config.yaml
crop_scale_min: 1
color_jitter: 0.1
encoder_fused_qkv: false
encoder_inner_norm: false
encoder_moe: "expert_choice"
encoder_moe_every: 2
encoder_pooling: "mean"
text_encoder_norm_position: "pre"
lr: 0.04
grad_clip: 0.5
epochs: 13.3
Rows from block 2 of the image encoder of a small contrastive image-text model, named by matrix and row number. Rows with one number belong to one neuron. Each number is 500 + 25 x the weight over its row's rms, rounded and kept within 0 to 999. All counts start at 0. Numbers have three digits each.
After each neuron's rows are labels from the 100 images, of 14848, where the neuron reaches its highest value: "responds to" is what is common among them. Only what is clearly more common there than usual is listed. The data: small charts drawn from random numbers. In brackets: how many of the 100, against the usual share in percent.
# fc1: MLP up (encoder.blocks.2.mlp.fc1.weight, 480x160), inputs 80-159
# fc2: MLP down (encoder.blocks.2.mlp.fc2.weight, 160x480, transposed), outputs 80-159

fc1.58:514473519494516509497495486525502477490515490521465501469503511514474521508546512473512495526476553527480500516517497488436460483479508485494502503519524498468492549469481542518491469467487496478525473489458460510514456549470486482537477474
fc2.58:479509508491479464567498521492488512570514507458510457519496513486490503466526519516514521496502548485490494489506480517551483488512468519499483493522540487496478498555529511486497501486474518502490510479516524458529470520470512495513515497
responds to: radar chart (28 vs 7.2); horizontal bar chart (27 vs 7)

fc1.280:452547472490484457457493482536494496489533524504571470491485482508521529487485548468469506511473496509504483513507489525514489466502499509524439472490513502489474478499538493493513506469525519513491470516532526485481496544508503513486441538
fc2.280:521497490474530505527539477505452495506506509451508481467523515482507499522534499457521463501483509540537444526497464439489518463486532517496478539483503502558470496472494479497529501470539498491478495461484499523517520496513491510462509515
responds to: ring chart (26 vs 7.3)

fc1.70:496482498492456479493515546564501495513475528495519490449551480526498466493496503517509485467510550493514496456495527482494470497521541489534540485478499511549517478461526501486489507512523499508468502568511494501461478505504465500515511532
fc2.70:484466450536509456512528526484454514503536491496540512528487461481498540502501483519531518537496460504472518535531446481501492518486522560495479491504489510484487444512510504486501486497467449509444488516464504542503497503531512461499480512
responds to: ring chart (32 vs 7.3)

fc1.367:485516506504511492487494463532536504508525534474460499482541491492486492519467506547457515506536538451546463510500492518478480495476508531487467512452538520468451466469479491510509505537495489489464473513558478498523508478523477514506475480
fc2.367:516512416475510480557518521509511535507506487533495489501514498498489500499492479496523508499517530501504475507492480515475457488513508486469447495530529516549458503517514489524469456533473497511503490535530520519547527512494500495520494480
responds to: radar chart (31 vs 7.2)

fc1.399:470484499516499509497466529540499496525466466458509496540473517532477439560458533489462505514519505533480481451526489471525485515488483508543534492493483491520553546507542511493515471501454480501470497473510501485496518463510515482485470471
fc2.399:482507477510550500523496521484525518493502524527457588510501516503507499515533479508454456494560503480500493491496508484497453517526486470522550522508527459498498483533448482469525516487532470461508439487524482504498497528495447446488468468
responds to: bar chart (28 vs 6.9); stacked bars (26 vs 6.9)

fc1.358:568510482522515490492503518461508524506537537489479483505458446516513460518455447461479508517461497523531510485523458523514520519508490507508492476492458454512515536465484556525481485482518518505498513522515492506511508537486507520529513486
fc2.358:505501494513493513466500535521477565488496548480489443495481514468482493485460535517460477539481481531510494496507553506466500480520536499534496492494461551466497528555490485490486513497464499503521497448498534443517523486485480520512522510
responds to: stacked bars (46 vs 6.9)

fc1.263:543482510495521484512461534505481471564471533467501522496495474508517526543507500499501505513534496488500528501465531481525495511504558543523512515532496510489478483458493544505496511531490466501507524496519428469494453480510495475487478500
fc2.263:430472537493488445497501524520488497511506488483499491516490454494489522537515463520499527517497527519463518497523487568494521508536485521485468499499546490502488493512481499503494477492488435518551453533511516511474496491510549550515506510
responds to: bar chart (26 vs 6.9); stacked bars (25 vs 6.9)

fc1.407:538542524487505502547478519518495511468510495515504451529474506474476485473523515497464499523512509502539496553483492475501550455506506518518489500499448541528488473497541503543513491468517489465535467480481474490475477497486511531482519484
fc2.407:504524483503461508504477466504488532491468492502502461498475527470486515535505512516507502534476508502509435512474478468500495473498524506516486428499540470481496481521526524492521512468550488516491466522487516485516530491522537501461522545
responds to: radar chart (28 vs 7.2)

fc1.372:488460563489490464516477520495528481503464492502515510515490522439494479485485495523500444461501514519465483529468490480512497503544457506538509520513509519492458499475494495474561524512507482493482491513526478501523518499491530497483474508
fc2.372:500498514476483542500492523493534457453530527508504483506516487472517518475469515509495519518455524522550535492491515506514531509474553498516506491489483480500494460494503467539527497502508477443529454524509526502542518490505505499481491513
responds to: rising (48 vs 13); bar chart (30 vs 6.9)

fc1.329:525486519506537470530484514468536541492471464489496442481480521519487487482506529494454491510486504476452525453512532493521521554503459511536541464522464553469518546472504490492532472486482493436529505502513499497478498543494539501516426538
fc2.329:483531481475522513507534518497485483513486507512504515499487527511531518507450497539506485520478463508541504510472488482470541492486527482489490471519496516489508456539529500517476521492518515516523473488494489499500482463492495548560480432
responds to: stacked bars (26 vs 6.9)

fc1.28:525489503476459515533499479478449488511523478506479499526482466478479491503514451507532493499505467528538515512541539493487491522472510528464468526497478506545457448484548503511476470529427539499492496500477546486510499537493488514489477483
fc2.28:493543505521527501493503537491498460485480482506484504554537525517505450510455499487510489485484508496494514484531517468485542503457490484482515500451538502498561492501545524475476520553459505472543499456483478507525513447527536524498511513
responds to: bar chart (26 vs 6.9)

fc1.227:499485508500491546476512488493495457533538445495506498515540437471470549488446463519499543491510479487521457503520508513493482480486468526447509521548501517487474493491492535469476435512508532480515537522497537517475535519539512479514505485
fc2.227:474492485504523471494478552497491476464511495529465455471524528485495492467530513493480510530487483480521507486527526530471446505515461521559515517508494580538489517487499503485488563494507506506470506504531540542552519478500481465504504506
responds to: bar chart (43 vs 6.9); stacked bars (28 vs 6.9)

fc1.256:555519506472466538499480509446503480493551476471463530535456505517463491505481530510506502528480492509452505499483475544521539504513519493495473493491510501467530482498477558468488515524533490512508512488478503541538499487539512503481509542
fc2.256:504472515474509476490519503525507500477474548509505512475505476545439473550515498511465509537457481545507526501508537520514497466529500537467479537508520533475517530516461488516451488489501463474501514518508492539503467506486488537456515467
responds to: radar chart (48 vs 7.2); pie chart (29 vs 7.3)

fc1.62:521468530497488510518493506496555471512524446528514557455501509468476492477519478499484494513528473531538485509509569472505510473487536497486498460459462493508486535513497508465490510518536475503471491521489529487521477456448488507494510555
fc2.62:470489479499533475511518554505490528487522499534526502509484472531476440480503525508514544506490480489487481487496510532556534528502481509511488530463532503497438485500526469500493515548500469489490523478511481497490509534510516491434444504
responds to: dark theme (87 vs 29.5); falling (30 vs 12.9)

fc1.345:513482526551501503505489426495489500468459507486516516528476507492506478477519495513491508477479494490511545480486451472507492485527461471508520487533482451518489472504512498543490493483511473488492506507502525454516517446508504485461459482
fc2.345:520492463480543480514489479510550488492474518512497483532501562459524499500517454473555511489508461492487518488500498533521516471504523479531469550509506477482492557521466520506509500554486506474516486461538519503489478505487496465503480452
responds to: rising (35 vs 13)

fc1.384:499449500511484504453492537522471506522501551505481508524515516508491496540483529521419497481523537485513496492456498520489524457514531549507467470534483485472487461474511493506499472484489493497495519523479467535495489497528511429516488488
fc2.384:516518469477498507481442523535504512516492474497488494509511486518484482490515468482499489513452536528501469506536519510503512498559546513524454549499510519472520520561476489507541513489539512539477535481517501501476476488498507497527511524
responds to: dark theme (69 vs 29.5); pie chart (52 vs 7.3)

fc1.1:501535489495500502517469507485491497529496503458537489495495457571494494477495498501482474535504511526479475485518457507499486457512514508500503518465550547525485532472461467532523531533478478525497482458511494460501510515535483491481489511
fc2.1:524467492468437477539500491518472510484546506515498526518549501512520526507485520480505475520499465502447521484484488454503528506554521484508484503473473525497541489552522502479451501421469524480543498538523486538505522492482503477514496506
responds to: rising (32 vs 13)

fc1.71:522477523515536491514485480537530511503456491485528496512488517501506480503486474510507483506468477501513528497449455470539486469532468473525511550531498540504560501506497500525517493505539466514485524506490534503516479524504536511482485503
fc2.71:481520494494543499478491532516509502512451504499533497533502508459554488544472517523493495486526451456466493545488508505504522526481547440499478514507476430504495501484489489449449472501519457484501451498485492443547469491523488525508474494
responds to: rising (43 vs 13); dip in the middle (32 vs 12.8)

fc1.190:513537474499491481485509503482487516508453565476518537495479547490509513546455496520527538522511498454498518483478517487486500509456524502505540527510506495482531538474495516462519498467500478514474508530484467531512501444505485512545530524
fc2.190:511469500524481516470471455546513472525508502521487438448486520483495538535505464486499526456514494543501524485517495502491522515479475504479480487509537464474497489523458512514479482534529521493525488513477517502514483522468478489511471445
responds to: pie chart (36 vs 7.3)

fc1.459:455516511500499518524537513506485507474492523507563475521486499485497481503541515490497508520513506495493512481504511467496483537514485542433454485514497499559539464483495455486522530469547474500483513508500456477469537491487493439485518468
fc2.459:471535494515496536502482474479476486497470466553480545519497518483506479512478515494528523491485514449503494503521495519524561497463480433490512531498483456539498502475516533521441485517506538535523533517494521482498524527475490476477501506
responds to: dark theme (68 vs 29.5)

fc1.351:532510454490540525481523490487482465535530552498502516478502488512485501515499465494501497472510548522488496461491524510500494484507536541516481513485477493464478507559515509481483475518501509463502486520473539486500485502522497524502494495
fc2.351:476471510542509485551505516481496472524486496475502516498516456496481559501538469530527523542466492477406527492491507461492485523469482468489514512474499500541515519533467547506501541476486483491466491493510469531513541499522540511504536497
responds to: horizontal bar chart (60 vs 7)

fc1.426:498496541500451525503526532518500467524468492504513484534546495478479478502477500490523477497503451505523506507499497530510544463470512481495478515519522473501488491442508518489519513527517513498507499518530503452499516478506505497478484465
fc2.426:508447450508520486500503526487471492502485492524494465500511466484461499480500511491497545513545465468481506506513493525489539496532477502482531520490500533497523488537481554518518519514496487503514469548499541513494532433471471514459490485
responds to: dark theme (69 vs 29.5); pie chart (29 vs 7.3)

fc1.102:492488509433513508482499472503487525482474489459495478501492522531487496463533476484550557516462520504476485535490510509524505504464471524492542516590468484508480498542514509499471501524484505492549511506469499466511525566498479515456509477
fc2.102:516527539512523510459459536508521494510478469486472457519452474507542478502506517466465534512522484483492510445512530519525485486539461487528546469516516465527532550458483540503510583477500481457511529489517532506526464490494519504491493500
responds to: ring chart (28 vs 7.3)

fc1.162:491517518480512459499516465482482503502504503470498498528488457516490485528512519507473505523505528478510499498485523474469524458518465517501505467552490531492494440492504515548547493457483484495472527476492483527554517493484485464455466529
fc2.162:475512488492494517515491488514496539535506542534531489556478509492500448498503493486514482482439469513531506503487495488536519523550528491444466485516527491505486539491464493474496499510526497490508500500504482517488507482495500520493483519
responds to: dark theme (96 vs 29.5); area chart (27 vs 7.4); histogram (26 vs 6.9)

fc1.207:506475492509527486505485511512483519529504507537480535528504477493520466519518553467481443530469494509472507502529511491496501502502517452502474510477481493463516525489472518532434520522476531543480505516505493509481503536559500496465521535
fc2.207:503523498500500521521499509469500521502511519459551518468484549500482498518529520512505506494491473579465502489531534502477485513463491483520480508513500537490515445526521499465521480481514550524491519502481519507451474468495437490476494533
responds to: ring chart (38 vs 7.3)

fc1.186:488512489475466518492510562478464494488521525439493543495495495498458467515480531503524492527506488501499534453475469489470517487477530513482505488509497491482513509514459499537451469466483525521475527513535524508504507482505497548520522506
fc2.186:497489520528535500479491497513490471483513467486487468470445533489497505516491496535517494516565473490494455531531495532473480551522550478484502479491476486491532479536525486466479528519501503479496503457489513480539497511530512519474507485
responds to: pie chart (27 vs 7.3)

fc1.117:527484519463504523462524473519497474513481487463506502461500472474525495510490517490481512444512492508496533538493497467552468512458477499530556507490499480475502447480509513496491551552533499489552525487491501491527513500467510523479464478
fc2.117:479510549507504518514526521468486472486501495500494456484503492464500527504491480521564506487519533469494471503481441507500483469553502502525511499515475504474521547487533543520448527478496438460424503466523467499515487518529498517453480521
responds to: horizontal bar chart (25 vs 7)

fc1.108:527563508521515482527485519471529500519493523484473493515508479487498530473518459520508526498483510519503549465495494507495469499437567517469494477481522517520538521465510544540531478488468483469531474505508477497446502484522545494548481496
fc2.108:511464479510468500474474520523487511503485478470552511488516506474499505474498507525486455497498460513512524509499513500457502479551490450492467506507474500509506495517486505537481471543478531457512465526497484494513529516491476523513532452
responds to: rising (63 vs 13)

fc1.288:502496463510497541458500467531503474491478549530505501523527468478500464516474506487506492508474516497532504478517531515517507559462489508534502505481514505525512484480491476521519506600526536493514522518492445457483484484490512484518489482
fc2.288:545508538480463482513481511502496541510517511499521484452502455551487482512516497510546488483484498507515497534478490501494504466506461506476498455464483500453508517516541515521460486469419514498487467495504495488536519511500446481491520498
responds to: dark theme (63 vs 29.5)

fc1.383:525481500489462521484519478477506539471493494532516483521478488527492514503498528496498521488511516491513483492576490464533446560485502481517491509503521509491501444479533495487517469509467440493505501520477495515521542478476512484484499469
fc2.383:513533549478471498524535491473514520527458500517507498480505474499495495468496530499535473532531506503513510484520489464492517492477469545535510537487487494520492526503471513521445512468503512470507470539510455501488517469484480513510522478
responds to: bar chart (28 vs 6.9)

fc1.17:557525486542522518497491520497476518507519463506508485495505519480512511507504481525531482488514493479479489458503515540451462487465526486495497548534481492531489496433501493507498524509511482505501502507519506544529515509522500464516447473
fc2.17:501499459522492495522469491495513500535454508503475534541488515493503474464467474510505505534504516499518485517492499508503526466489526495542510451495508533497506506552501456506511529507474490538517504521479499516419511444524478505537520516
responds to: rising (43 vs 13); bar chart (27 vs 6.9)